Rows from block 2 of the text encoder of a small contrastive image-text model, named by matrix and row number. Rows with one number belong to one neuron. Each number is 128 + 24 x the weight over its row's rms, rounded and kept within 0 to 255. All counts start at 0.
Before each neuron's rows are labels from the 100 texts, of 14848, where the neuron reaches its highest value: "tokens" is the input token at the peak. Only what is clearly more common there than usual is listed. The data: larger renderings of crowded toy scenes.
# fc1: MLP up (text_encoder.blocks.2.mlp.fc1.weight, 384x192), inputs 0-95
# fc2: MLP down (text_encoder.blocks.2.mlp.fc2.weight, 192x384, transposed), outputs 0-95

tokens: "orange"; "blue"
fc1.165 [134  92 141 155 155 113 142 115  95 136 148  86 139 156 160 129 137  77 112  99 119 129 117  96 118 128 109 143 142 116 104 146 109 124 135 127 120  94 133 152 137 135 105 128 138 144 118 134 162  99 119 138 141 124 113 121  99 141 171 154 100 131 170 129 125 108 137 110 135 123  80 132 111 101 118  96 132 133  89 130 112 115  97 166 124  94 126 118 160 171 118  87 139 149 111 145]
fc2.165 [158 106 145 121 184 125 160 142 166 107 149 125  79 135 105 175  75 157 146 135 111  94 109  99 136 107 123 175 134 163 161 117 118 139 106 132  97 140 145 144  51 103 159 111 129 183 178 146 131 108 113 135 121 103 132 147  94  85  99 102 113 149 138 158 159 130 170 151 129 132 120 113 143 119 149 115 146 121 131 115 162 120 122  96  92  80 140 130 127 131 143 156 141  92 115 130]

tokens: "hammer"; "white"
fc1.309 [135 142 112 137 104 151 123 125 120  63 127 113 128 150 146 136 145 171 104 143 160 118 153  86 100 166 134 144 176 126 119 125 103 126 111  90 157 111 137 145 130 158 127 168 145 139 123 127 153 108 128  81 114 122 117 130 136 192 128 107 133 139 126 129 108 127  87  85 134  74 136 114 134 153 128 121 139 139 174 134 128 102 136 153 145 116  86 108 121 130 139 113 119 136 163  89]
fc2.309 [131 143 134  90 120  87 130 133 171 135 120 132  71 121 124  85 132 156  87 111 126 116 129  95 116 110 134 141  98 152  88 148 122 141 114 106 179 108 158 154 187  86 106 157 136 108 147 128 138 127 142 112 119 114 106 143 159 117 120 103 154  95 127 145 107 157 118 180 119 117 115 116 145 156 106 126 127 125  97 102  83 112  65 107 134 143 148 102 119 160 132 118 131 142 134 164]

tokens: "green"; "teal"
fc1.349 [ 94 115 125  90 131 117  80 108 134  99 164 130 123 171 108 138  40 165 151 135  97 102 133 133 114 135 140 143 161  99 168 138 129  92 176 101 149 139 172 127 161 142 147 128 130 135 124 116 141 169 155 173 143 107 129 117 149 137 147 161 105 172 108 153 106 154 136 125 127 154 107 125 126  93 160 164 147 132 153 104 120 144 135 151 126  68 133 128 127 145  81  87 134 126 140 150]
fc2.349 [105 164 143 130 119  99 136 115 122 109 107 113 121 131 152 105 162  95 119  98  81 137 130 144 153 159 125 107 134 107 120 130  91 157 105 134 109 121 107 143 123 128  95 157 146 159 108 102  88 116 121 127 150 150 147  94 140 119  98 120 138  96  90 139  75 122 117 139 130 175 143 109 143  88 131 190 171 145 117 144 155 119  92 118 155 153 111 151 162 101 136 112 174 159 149 168]

tokens: "ladder"
fc1.109 [125 119 155 101 108 100 124 126 148 146 154 133 157 124 134 107 135 177 110 125 151 143 148 143 108 143 117  78 118 145 141 135 128 142 160 172 144 139 125 138  98 139 123 100 166 147 175 185 113 125  94 126 132 154  77 129 157 126 127  82 110 157 127 111 115 116 164 133 137 161 152 152 102 139  94 157 133 124 132  89  75 117  92 114 103  89 166 154 104 141 105 114  85  77 128 108]
fc2.109 [131 185 131 102 112 166 122 130 145 120 120 155 149 132 100  81 108  95 132 147 110 143 146  96 145 127 195 110  83 138 101 138 141  91 107 135  88  94 124 158 101 171  94 117 151 131 106 128 154  97 145 129 136 111 133 128  64 118 136 113 125 119 189 108 111 138 119 139 135 134  98 136 109 107 172 110 148 158 146 125 150 125 143 115 151 102 106 144 106 119 136 130 160 135 124 110]

tokens: "green"
fc1.348 [116 155 137 123 119 164 164 154  83 186  97 105 166 161 161 112 102 179 118 138 159 141 150 120 126 143 139 111 140 123 129 155 161 122 124 141 110 159 101 154 144 118 137  96 122 119 109 141  88 115 148 180  89 168 152 108 109  91  98 128 156 145 106 125 101 138 138 128 110 150 114  99 114 114  87 179 108 125 136 107 145 147 102 118 111 108  73 141 167 121 111 109 134 143 129 126]
fc2.348 [126 128 154 141 112  96 124  89 122 144 107 124 143 152 147 172 159 127 142 152  68 119 130 125 128 133 165 126 112 131 149 173 135 149  89 127 118 118 160 126 148 105 124 129 154 137 138 158 108  61 131 125 123 148 129  68 146 152  94 136 141 146 122 143 155 145 145 139 115 130 101  94  79 107 100 103 102 183 165 138 118 110 145 114 119 156 130 156 107 122 124 169 128 101 115 148]

tokens: "ladder"
fc1.261 [137 102 164 127 140 115 191 115 118 116 162 161 156 162 115 108 151 104 136 190 130 115 134  69 136 102 124 159 104 123 152 145 129  95 122 109 100 149 149 167 150 111  99 148  87 128 134 127  99 124 115 118 127 105 100 116 133 155  95 140  83 130  73 166 117  88 135 120 153  86 119 134 104 159 111 130 123 137 159 114 162 141 105 108 113 105 161 142 136 144 128 144 108 119 133 134]
fc2.261 [191 174 147 136 154 144 154 110 123 112 137 154 133 163  93 132 141  88 103 165 121 112 127 127 154 152 106 123 135 114 158 130 118 138 172 128 143 103 142 101 149  82 128 132 116 149 142 119 120 119 110 135 148 142 111 143 145 107 129 185 175 133 122 128 131 156 140 104 114 112 116 162 165 108 125 133 148 126 111 112  77 146 152 132 110 136 134 107 155 127 125 163 120 144 122 125]

tokens: "mushroom"; "green"
fc1.227 [110 118 189 118 173  93 110  99 131 133 126 184 129 121 166  98 112 124 119 138  93  98 121 141 104  98 139 150 183 142 129 142 175 117 128 151  91 116 106 153 136 122 100 117 117 128 145 114 115 124 161 136 156  96 140 131 129  91 134 100 113  96 160 147 126  95 128 129 169 118  98 182  87 108 158 135  99 125 150  79 138 103 127 145  99  96 107 131 139 157 184 138 114  98 115 121]
fc2.227 [144  84 129 135 125 145 105 108 118 170 119 117 126 139 124 135 138 171  86 117 143 147  94 118 115 119 114 107 126  91 103 118 155 116 148 110 155 105  94 120 130 117 173 130 117 133 152 141  99 119 111 174 120 126  70 128 135 147  97 154 133 126 172 152 115 172 136 154 160 134 151 104 150 138 119 133 189 110 115 148 157 170 110  99 145  82 150 111 150 127 158 132 116 130 114 150]

tokens: "brown"
fc1.9 [121 136 107 129 140  91 129 127  75 128 129 137 162 148 134 129 121 145 108  98  92 134 145 181 136 138 115 124 135 121 167 106 125 103 181 137 129 115 141 133 132 114 105 138 140 166 124 111  72 102 125  89 127 117  37 123 145 117 170 158 115 123 116  98 137 105 113 113 144 150  90 151 110 120 141 118 120 111 139 106 131 110  78 134  97 103 131 125 125 187 106 127  71 150 106 118]
fc2.9 [ 77 167 153  88 108 105 138 141 138 132 163 125 135 113 148 144 153 143 137 123 141 133 169 104 141 134 123 127 170 141 154 144 165 140 147 133  97 121 142 140  75  93 162  81 124 128 126 148  93 182 144  83  97  87 110 144 131 140 176 122 118 114 114 145 126 157 122 131  95  95 143 127 119 124 103 128 127 124 102 106 147 169 154 127 154 141 125 113 129  87 142 160 148  94 126 114]

tokens: "hammer"; "yellow"
fc1.20 [168 157 153 164 153  86 110 124 120 104 165 127 155 142 154 138 186 162 140 156 126  99 133 128  97 146 123 161 149 128 121 122 121 162 146 120 146 129 107 144 154 138  82 156 132 176 116 139 122 126 123 153 104 129 100 119 125 104 152 108 105 122  93 153 119 142 135 144 110 131 127 120  75 117 142 122 109 138 137  81 170  76 111 131 123 125 114 127 152 140 133 108 144 100 166 132]
fc2.20 [126 140 112 147 128 120 134 112 141 126 149 119  99 162 171 103 147 161  71 119 118  81 129  90 156 127 165 124  97 116 117 121 110 174 165  88 140 106 109  88 170 138 156 109 123 170 113 139 118 139  94  89 105 117 130 166 111 227 126 130 136 106 125 135 110 167 100 107 114 112 110 129 137 140 135 134 127 106 119 139 131  93 117 135 181 149 100 120 136 144 109 108 164 143  64 125]

tokens: "green"; "orange"
fc1.186 [ 82 135 167 152 138 136 142 108 127 148 165 117 158 125 120 148 123 131 131 151 136 152  97 139 158 103 164 139 124 108 141 164 100 136 157 122 114 120 150  94  97 127  99 143 125 124 135 162 121 112 156 165 130 111 149  85 121 117 114 111 136 166 126 125 144 131 136 102 179 157 189 148 103  96 120 142  95 172 122 151  95 150 104 148 135  85 138 105 112 124 110  94 148  96 109  98]
fc2.186 [123 122 133 125 128 119 102 161 132 113 118 131 114 167 111 121 142 148 146 114  65 144 165 128 152 143 146 160 105 102 135 153 119 149  94 134 133 161 114 104  77 122 106 130 143  77 132  96 108 120 108 174 128  76 115 121  79  85 101 124 135 140 166 143 157  96 190 152 148 145 152 112 131 167 154 152 145 115 143 166 145  94 120 136 113 137 124  98 153 127 133 115  83 134 129 121]

tokens: "green"; "blue"
fc1.63 [118 151 111 129 143 137 152 144  92 128 169 131 155  95  98 129 120 135 123 141 184  84 189 137 128 171 123 149 148 144 105 135 121 127 152 170 133 133 107 138 147 129 124 118 144 146  97  97  98 113 144 145  84 149 120 131 120 111 143 116 109 107 171 103 138 109 144 164 167 154 158 110 146  70 109 140 138 141 128 140 151 120 184 114 121  81  79 116 138 118 121 102 137 126 167 123]
fc2.63 [130  89 110  98 120 104 127 157 143 136 107 113 108 150 123 128 115 151 112 119 125 104 152 125 101 129 126 105 128 154  54 102 187 150 110 118 120 136  97 150 115 124 177 138 107 144 135 161 119 129 133 157 122 128  86 142 107 136 115 164 122 146 127 131 126 167 107  86 177 120 120 126 131 126 132  73 157 126 158 142 102 121 124 149 136 152 138 111 153 119 141 133 100 127 110 123]

tokens: "mushroom"; "snowman"
fc1.163 [175 133 190 150  95 121 132 118 117 154 110 174 111 152 136 112 114 139  96 107 134 111  69 144 121 161 144  83  99 105 126 121 116  94 117 159  75 144  79 162 170 113 109 129 130 137 146 112 138 103 124 103 153 103 118  97 112 152 173 135 124 137 120 142 128 168 149 127 168 150 145 132 101 134  98 139  87 109 122 102 135 131 128 109 118  94 145  97 106 151 137 135 130  90 127 166]
fc2.163 [ 91  96 117 150 111 105 136 158 124 151 156  90 135 103 183 143  87 128 103  94 152 119 110 151 125 114 127 146 149 154 153 105 130 100  69 130 119  91 125 134 133 111  93 171 152 151 142  98 146 102 131  97 159 128 131 168 174 138 136 121 151 150 126 127 131 136 134 122 157 189 133  97 151 106 126  90 181 149 116 136 106 151 122 117 137 126 117  97 126  93 140 126 114 116 137  83]

tokens: "green"; "<end>"
fc1.325 [119 123 145 107 108 125  84 175 139 133 140 158 175  97 129 106 134 142 113 175 128 130 169 158  97 140 137  98 143 141 109 137 136 111 168 122 106 165 128 155 150  93 132  99 139 127  88 120 142 126 115 121  92  99 161 126 152  97 161 102 137 110 156 126 137 158 114  80 151 136 111 128 147 103 149 147  70 119 125 108 122 129 130 138 151 111 178  97 157 125 150 115  77 121 101 138]
fc2.325 [184 177 121 133 100 152 153 105  77 137 119 181 151 120  98 147 122 100 135 143 108  89 104 149 111 135 150 137 173 131 130  91 117 110 127 108  86 117 136 106 156 109 100 108 165 127 154 175 117  61 122  94 121  94 109 102 149 154 114 143 114 150 137 117 135 103 114 145  87 151 126 141 143 136 138  87 154 110  98 140  77 134 129 156 170 108  91 134 111 144 125 153 147 129 131 149]

tokens: "green"; ","; "barrel"
fc1.294 [130 111 154 144 122  91 134 155 116 135 144 164 119 149 140  91 165 113 123 159  96 136 129 130 106 158 117 165  69 155 167 169 117 113 151 121 124 150 120 141 100 134  82 177 138 115  87 126 161 118  64 176 172  97 114 120  93 147  99 126 145 123  94 132 113 120 150 132 111 153 105 131 157 143 110 150 131 117 161  93 117 101 144 124 123 103 132 144 165 130 128 105 119 139  87 125]
fc2.294 [157 136 127 132 125 118 132  98 166 147 151 127 109 104  91 160 126  75 106 106 162  94 105 118 126 139 136  91 160  86 128 134  99 156 110 143 115 176 134  99 154 147  80 103 139 136  86 120 146 150 130 189 120 115 156 127 130 142 156 144  96 157 146 130 119 122 118 126 108 123 129 131 126 121 111 144 183 149 148 117 147 125 162 119 132 100  87  90 121  89 137 118 106 122 130 128]

tokens: "orange"; ","
fc1.44 [145 110 109 127 137 145 152  75 104 147 107 110 139 128  95 127 160  98 108 139 128 129 111 145 114 135 164 134 151 123  91 147 161 117 110 112 105 131 129 117 105 118 114 110 131 126 142  97 115 169 154 128  97  76 143 101 131 102  77 126 137 141 123  71  97 130 126 144 123 164 121 139 119 112  91 141 135 101 141 112 164 126 110 136 125 117 109 158  79 157 137 106 149  93 154 131]
fc2.44 [154 127 140 131 121 127 122  88 144 119 154 123  86 110 109 162 156 129  95 100 153 112 138 106 144  99 119 116 136 170 190 127  98 153  91 129 104 115 169 102 136 172  96 117 128  99 119 148 137 182  93 142 125 132 136 132 119 146 144 134  93 106 110  79 120 111 140 144 111 143 114 148 147 160 134 129 104 155  59  99 111 165 106 112 125 122 114  70 129 127 133 130 102 148 151 173]

tokens: "orange"; "white"; "pink"; "mushroom"
fc1.320 [111 106 168 109 140 136 127 115 124 161 132 150 154 115 128 133 143 117 153 143 168  81 154 111 124 167  96 140 157 175 121 103 179 109  99 111 140 131 111 160 102  62 122 106 111 142 131 122 121 163 123 109 166  89  68 131 106 117 137 153 116 113 141 166  79  85 107  81 171 168 130 138 124 109 128 132 128 153 174 149 133  87 133 101  96 109 147 149 155 110  89 162 142 139 130 152]
fc2.320 [ 80 130 165 107 106 106 135 148 122 115 176 110 117 112 151 189 115 132 131 182 156 104 134 143  99 104 132  96  87 126 158 104 127 119 126  91 147 108 158 128 100 153 117 101 107 166 133 114 161 129 104 164 107  96 162 109 120 163 100  67 141 102 148 150 179 143 125  78 140 133  74 139 114 126 163 125 146 123 103 117 144 148 116 101 114 117 145 113 135 132 130 124 178 105 129 110]

tokens: "mushroom"; "green"
fc1.304 [149  83 143 133 152 154 142  91 143 110 134 181 116 173 131 116 133  84 104 137 132 131 113 181  84 138 157  98 154 111 122 160  84 132 133 136 134 153 115 138 132 121 110 132 106 158 142  90 118 124 110 132 150 139 125 123 160 182 143 112 136 105 106 122  80 110 126 152 145 138  99 164 132 157 112 146  97 184 141  61 162 159 114 111 123 108 119 120 143 103 183 129 138 127 133 140]
fc2.304 [136 133 134 142  83  94 140 171 153 144 109 142  89 127 151 133 107 124 112 156  96 124  78 132 174 125 162 133  85  99 139  79 117  93 113 109 179 144 108 130 135 150 164 146 128  79 162 159  92 118 116 124 120  94 108 150  92 155 119 116 143 129 127 170 144 110 120 124 143 164 127 130 121 157 120 162 131 125 121 156 136 122 153 138 137 136  79 125 145  94 179 125 116 124 144 118]

tokens: "<end>"
fc1.344 [166 130 162 130 138 106 159  94 164 170 142 144 157 125 120 153 137 140 125 125 146 139 150  82 120 141 118 175 122 121 115 142 103 112 131 125 116 112  86 139 160 100 120 163 172 102 111 127 126  99 121 125 132 133 134 107 160 139 181 107 104 148 113 141 118 121 140 135 123 129 133 159 158 115 112 117 126  90 155 137 147 124 104 129 107  99 131 157 119 174 120 162  68 149 109 124]
fc2.344 [125 119 138 120 161 177 131 126 145 126 139 159 155 115 133 133  82 169 133  94 161  96 121 157 133 118 138 118 100 108 136 176 144 165 140  84  91 109 133 123 139  87  77 117 102 142 107 156 141 172  82 121  97  93 138 147 164 104 163 124 162 137 134 135 176 131 148  86 107 114 127 144 131 147 123 159 147 120 124  98 112 111 105 111 131 141 145 105 114  87 109 120 153 168 141 133]

tokens: "ladder"
fc1.121 [107 129 136 112 120 147 132 169  79 132 108 148 146 151 141 146 110 150 132 171 144 160 157 139 116 116 172 129  99 149 127 143 118 137 107  89 102 122 134 141 145 102  98  99 125 119 121 109 129 147 150 156 147 162  90 137 149 141 151 120 128 176 101 131 100 100 112 177 145 151  75 198 129 130 109 125 103 140 134 126 131 125 110 113  89 127 162 107 127  80 128 130 133 134 109 153]
fc2.121 [173 134  92 141  77 102 151 104 122 154 102 157 112 129 125 144 140 113 183 148 166 129 116  98 125  91 115 144 145 171 164 131 121 110 128 135 145  95  99  75 160 134 135 128 177 144 163  98 162 111 142 146 167 149 150 171 142 117  93 107 143 144  80 118 116 132 150 116 108 146 165 146 114  96 102 162 140 135 103 133 126 112 143 136 177  93 119  98 138 109 137  94 156 112 133 118]

tokens: "brown"
fc1.166 [167  81 136 119 149 122 127 113 147 119 153 153 167 117 140 132  75 138 162 114 142 148 148 152 134 130 109 124 123 116 124 111 132 114 139 141 161 147 162 124 116 128 116 141 140 148 118  99 156 100 139 113 159 135 115 130 156 134 155 119 114  85 134 129 120 105 103  93 129 126 119 128 127 148 179 111 139  80 136 114 123 112 184 164  77 139 106 138 151 151 136 122  68 144 144 130]
fc2.166 [102 126 127 124 103 119 121 122 133 166 141 124 110 160  62 102 134 110 116 112 131 113 149 111 163 110 108 126 146 146 118 158 149 111 131 145 130 110  82 128 111 145 128 117 146 137 128 166 123 167 155 160 135 154 138 134  88 183  92 125 116 152 161 119 134 170 159  88 121 120 143 141 148 146 120  85 101 115 181 138 127 138 149 128 138 141 146 144  99 184  93  97 138  69 111 165]

tokens: "brown"; "<end>"; "an"
fc1.85 [146 103 177 138 106 141 128 149  81  91 138 140 152 138 129  95 117 150 148  97 148 129 117 113 136 123 107  96 130 135 123 108 111  97 117  98 157 123 140 117 148 138 124  82 167 104 137 153 115 161 115 151 104 125 118 101 113 100  68 114 129 139 140 135 115 104 161 136 156 100  74 117 165  50 105 103 148 126 102 120 110 133 144 159  57  92 171  97 119 135  82 110 116 140 158 145]
fc2.85 [126  98 136 121 147 151 189 118 135 137 178  90 128 139  98 121 151 152 107 150 137  92 118 145 105 128 127 109  86 129 135 157  84 133 162 131 117 154 142 134 141 107 127 124 105 133 107 135 112 116 146 109 100 136 142 112 110 151 160 158 113 158 106 113 135 137 127 183 139 143 128 169 125 110 135 138 122 141  73  83 116  94 146 123 166 120 115 130 142 141 125 109 135 105 134 117]

tokens: "ladder"; ","
fc1.254 [171  91 123 123 176 101 106 165  86 113 117 135 167 122 160 109 151 135 126 115 144  80 153 132 162 119 173 156 108 118  88 165 111 109 122 131 125 118 124 133  80 116  93 106  94 147 102 162 114 147 149 172 146 120  96 119 143 140 134 118 148 137 136 160 124 139  74 109 128 150 126 128 123 137  86 149 149 162 125 144 135 142 104 114 116 102 114 143 128  98 111 129 173 157  74 150]
fc2.254 [127 140 130 147 109  99 106 129 137 115 107 152 134 144 153 147 102 112 121 127 136 111 134 106 111 109 159 204 126 129 142 121 120 118 118 161 103 102 135  74 109  96 126 115 144 164 113 135 103 119 153 139 108 117 121 190 121 122 161 109 109 124 119 100  98 153 156 120 109 151 160 140 135 166 111 131 127 159 114 158 145 148 151 161 161 114 110 150 146  97 100 119 180  81 164 117]

tokens: "orange"; "a"
fc1.68 [119 113 181 128 175 174 136 123 136 111 123 159 163 138 109 120  91 118 147 101 149 142 129  88 103 138 157 109 142 173 129 110 164  85 127 110  98 137 191 116 133 107 105 119 146 104 153 104 121 141  55 141 139  52 121 123 116 118 103 152 121 152 142 109 135 132 165 148 147 130 157 159 134  87 121 132 145 151 112 154 184 108 130 122 101 106 141 129 177 153  87 127 160  97 112 103]
fc2.68 [145 131 166 123 151 130 120 130 129 128  93 150  95 126  97 141 126 135 148  93 130  97  93 148 121 141 115 105 142 131 164 127  91 155 113  95  81 126 131 122 144 153 102 160 143 149 152 107 149 146 121 138  92 126 144  90 143  92 113  98 146 103 132  67 125 137 149 102 152 162 119 126  89 125 119 111 144 134 149 101 111 136 102 163 109 117 134 141 126 176 127 108  85 116 123 120]

tokens: "orange"; "teal"; "mushroom"
fc1.237 [ 84 121 156 156 132 152 128 156 128 134 129 171 143 143 114 109 103 114 148 132  76 110 146 120 124 132 124 141  99 109 149 140 161 120 160 145 120  99 139 185 166 107 120 112 166 136 114 117 132  94 117 131 174 131  77 120 136 145 163 106 113 137 146 116 108 140 123  70 121 148 129 151 110 124 133 115  94 110 132  71 180 152  78 132  87 105 132 117 130 118 120 150 132 114 133 155]
fc2.237 [101 161  93 130 103  97 141 144 134 127  94 116 153 151  87 167 108 171 115 155 127 141 102 101 172 106 165 126  87 139 183 108 150 150 141  80 122 118 170 127  94 144 162 143 139 136 156 149  97 150 123 106 163 162 121  95 150 153  75 139 135 112 134 165  85 118 145  96 127 145 136  96 124 125 169 147  99 150 138 114  91 107 101 115 120 137 131 102 121 112 172 131  92 121 109 146]

tokens: "mushroom"; "snowman"; "black"
fc1.54 [113 187 148 141 147 171 150 104 118 179 130 135 126 118 127  90 142 133 136 169 137 106 113 182 134 149  94 107 154 109 139 107 166 105 139  73  74 143 129 138 144  82 103 173 130 133 149 109 117  81 113 157 111 134 130 127 114 113 151 130 146 142 147 162  98 101 117 137 164 104 140 109 143  90 146 170  91 101 102 117 132 103  90 182 131 117  58 132 134 118 101 142 181 138 119 126]
fc2.54 [149 152 164 106  91 129 121 163 156 148 111 152 146 150 152 102 140 126  86  92 156 120 101 119  99 135 119 123 138  92 183 111 104 123 110 125 118  80 115 138 173 132 135 121 163 139 116 128 119  97  67 152 146 112 142 159 133 153 128 138 131  96 122 131 153 148 127 105  98 144  93 129 178 152 122 150  69 105 150 113  98 108 125 144 154  72 128 129 141 135 119 111 100 134 104 139]

tokens: "orange"
fc1.380 [121 119 147 144 118 109 151 143  96 125 163 139 109 148  78 159 146 144 148 139  74 132 173 126 109 131 130  99 144 134 147 183 199  95 110  75 136  91 135 142 150 139 114 176 150 140 116 139 118 150 133 142 149 101  91 150 137 124 104 108 129 129 124  95 147 150 177 131 151 136 122 150 156 128 140 125 154 132 115 136 159 152 168 171  90 110  82 117 125 149  71  93  78 119  81 107]
fc2.380 [137 125 153 112 110 126 126 138 117 136 110 112 116 142 183 106 146 135 127  95 151  94 145 149 140 133 121 129 142 112 149 119 132 123 102 135 107 111 125  96 137 116 142 127 103 130 105 126 146 148 125 144 168 127 158 138 115 101 108 194 122 127 117 128 130 128 156 170 150 104 181 117 138 125  93 153 147 190 129  93 113 119 182 121 114 162  97 111 134  98 136 110 130 160 138 123]

tokens: "mushroom"; "black"
fc1.176 [149 141 177 106  94 111 138 112 107 199 122 112 123 141  77 135 127 157 110 128 113 127 135 175 117 148 136 120 143  80  98 135 159 154 136 129 119 120 115 125 160  73 122 117 158 119 166 137 112 141 138 105 141 116 119 130 130 151 131 137 142 118 168 105  81 118 123  68 141 144 136 119 124 123 101 128 136 149 138 142 138 137 141 139  97  59 150 120 117 120 113 149  67 112 138 154]
fc2.176 [128  97 134 117 103 132  92 135 116 111  87 155 140 121 137 121 156 142 105 114 108 155 124 108  91 176 120 116 157 107 121 112 192 108 113 131 131 126 193 111 161  80 123 171 135 122 128 109 127  96  91 110 126 151 122  88 128 175 110 157 128 111 179 123 107 150 127  68 148 136 126 146 106 143 185 138 177 127 139 115 126 139 140 118 115 143 112 121 152 128 143 152 116 101 144 140]

tokens: "mushroom"
fc1.193 [162 115 118 132 125 106 145 153 145 142 113 157 172 130 162 109 145 144 144 130 129 125 169 148 133 128 148  77 134 139 108 167 132  86 149  91 124 102  91 157 111 102 107 115 139 135 151 149 145 143 119 146 192 140 124 143 112 193  99 169 153 170 118 110 141 162 143 119 117 113 111  93 137  87 147 142 103 119 161  88 107  44 105 124  99  79 150 110 131 153 155 125 131 123 121 147]
fc2.193 [134 104  86 180 152 138 154 178 156 130 132 139 124 113  99 155 119 105  79  87 158 120  97 111 118 122 103 129 159 147  82 135 158 113 164 111 114 149 126  80 117 137 106 136 156 129 140 107 121 148 159 115 126 161 142 152 156  99 155 132 136 109 114 165 129 153 138 133 117 130 159  83 152 173 123  76 116 119  98 119 157 128 118 155 147 135 126 163 156  82 146 108 102 148 148 116]

tokens: "ladder"; "red"; "umbrella"
fc1.315 [115 100 124  99 155 137 135  98 122 186 127 162 148 136 107 130 133 114  87 191 100 128 141 162 131 144 140 159 130 107 140 133 146 169 140 124 143 136 125 150 109 105 127 101 126  88 112 147 125 152 131  70 109 165 112 134 116  84  78 105 163 168 137 107 120 142 107 169 130 136 158 108 154 130 124 142 143 118 158 122 143 134  71 160 100 108 132 152 103 158 150  95 115 146  97 101]
fc2.315 [115 104 135  80 116 113 148 152 135 166  80 116 115 151 120 129 147 132 132 118 105 111 151 112 132  64 144 153 171 133 145 109 145 120 117 137 122 141 121  94 116 143 137 140 165 139 131  85 139 132  76 170 138 159 101 167 105 146 114 136  85 137 105 139 107  84 167 145 146 128  92 118 156 101 185 160 169 124 159 193 128 101 124 166 140 115  93  93 125 140 122 146 166 128  99 140]

tokens: "brown"; "yellow"; "orange"
fc1.114 [162 114  80 129 127 102 118 112  85 116 129 123 132 148 122 129  95 136 145 176 139 178  90 131 143 108 151 149 144 102 151 128 142 157 102 129 148 163 146 158 146 148 127 103 157 177  99 118 107 140 121 134 103 118 106  63 155 133 115 158 138 156 150 125 141 138 123 106 149  93 122 117 112 115 105 108 152 106 143 144 148 122 146 114 112 107  91 101 119 174 159 154 150 116 113 139]
fc2.114 [109 128 127 127 129 145 102 168 141 161 143 151 139 150 131 138 106 128 115 140 119 120 140 155 129 105 102 149 128 153 143 160 110 183 120 136 163 185  94 141 141 157 100 142 140  68 143 128 131 108 118 109 115 107 112 134 163 100  93 109 126 135 129 129  80 100 127 139 147 118 115 134 126 178 149 131  84 147 170 123 121 118 146  99  93  82 164 127 176 132 148  89 126 121 158 165]

tokens: "orange"; "mushroom"; "teal"
fc1.289 [124 125 138 108 153 120 109 150  86 205 145 120 147 151 116 134 109 103 182  89 137 148 172 165 109 125 129 140 143 141 101 120 142 122 111 126 105 145 157 157 158 117  82 108 147 138  94 142 108 169 131 100 133 140 145  97 130 105 109 132 143  97 121 132 102 127 113 117 130 117 129 109  80 149 166 166 142  97 156 135 166 109 104 107  92 104 115 144 152 135 165 143 130 143 104 114]
fc2.289 [143 122 188 122 128 121 120 122  95 125  79 120 120 119 111 171 142 102 121 113  89 113 132 116 160  82 130 128 115 141 187 135 145 142 129 128 108 130 139 129 125 128 121  91 146 104 162  83 140 130 102 135 152 144 173 134 150 141 110 109 111 156 174 147 131 139 155 156 128 131 153 126 151 113 137 188 124 138 127 124 127 114 100 108 115 129 132 144 152  97  77 171 128 123 174 154]

tokens: "<end>"
fc1.171 [115 123 166 135 110 109 122 168  63 128 113 138 182 146 114 136 103  99 121 123 133 147 129 119 158 120 124 138 144 143 110 140 139  91 154 137 115 160 144 122  90 161  99 138 135 123 111 127 159  65 117 138 149 147 119 141 142 172 128 155 150 111 128 122 133 134 139 133 120 110  82 108 120  75 145 147 110 111 111 149 157 161 154 113  93  71 126  81 118 133  82 141 117 100 110 138]
fc2.171 [159 145 172 126 133 155 113 112  93  97 131 128 173 201 153 155 109 105 130  99 126 122 118 124 113 137 138  85 103  85 124 139 144 121 170 133 160 123 123 138  70 136 148 117 136 149 138 116 125 113 133 134 120 109 144 106 125 130 122 154 143 121 117 105  75 151 128 142 126 115 107 143 100 130 100 107  87 139  92 137 128 133 136 145  80 100 118 109 113 165 101 103 166  84 108 125]

tokens: "ladder"
fc1.249 [104 141 133 142 128 109 124 113 124 148 124 131 138 117 146 175 150 119 110 130 142 117 127  76 147  87 165 116 133 109 127 154 123 120 120 116 144 103 171 121  98 148  96 115 149 131 154 115 139 124 138 139 110 122 146 121 160 109 124 136  67 159 109 154 188 105 140 136 125 145 138 165 151 132 103 109 138 156 162 129 118 153 109 146  93  77 147 139  96 142 123 127 124 142 132 143]
fc2.249 [141 138 102 132 157 145 127 150  92 100 136  99 114 152 124 102 150 105 157 141 116 113 128 182 102 119  96 113 143 134 134 104 113 116  80 105 129 121 135 152 139 102 142 106 147 173 109 132 171  92  85 137 135 124 132 140 151  79 129 137 140  94 142  81 147 133 156 106 117  70 111 144 106 164 140 139 144 137 138 132 133 150 151 126 146 101 146 138 123 133  95 127 134 124 114 115]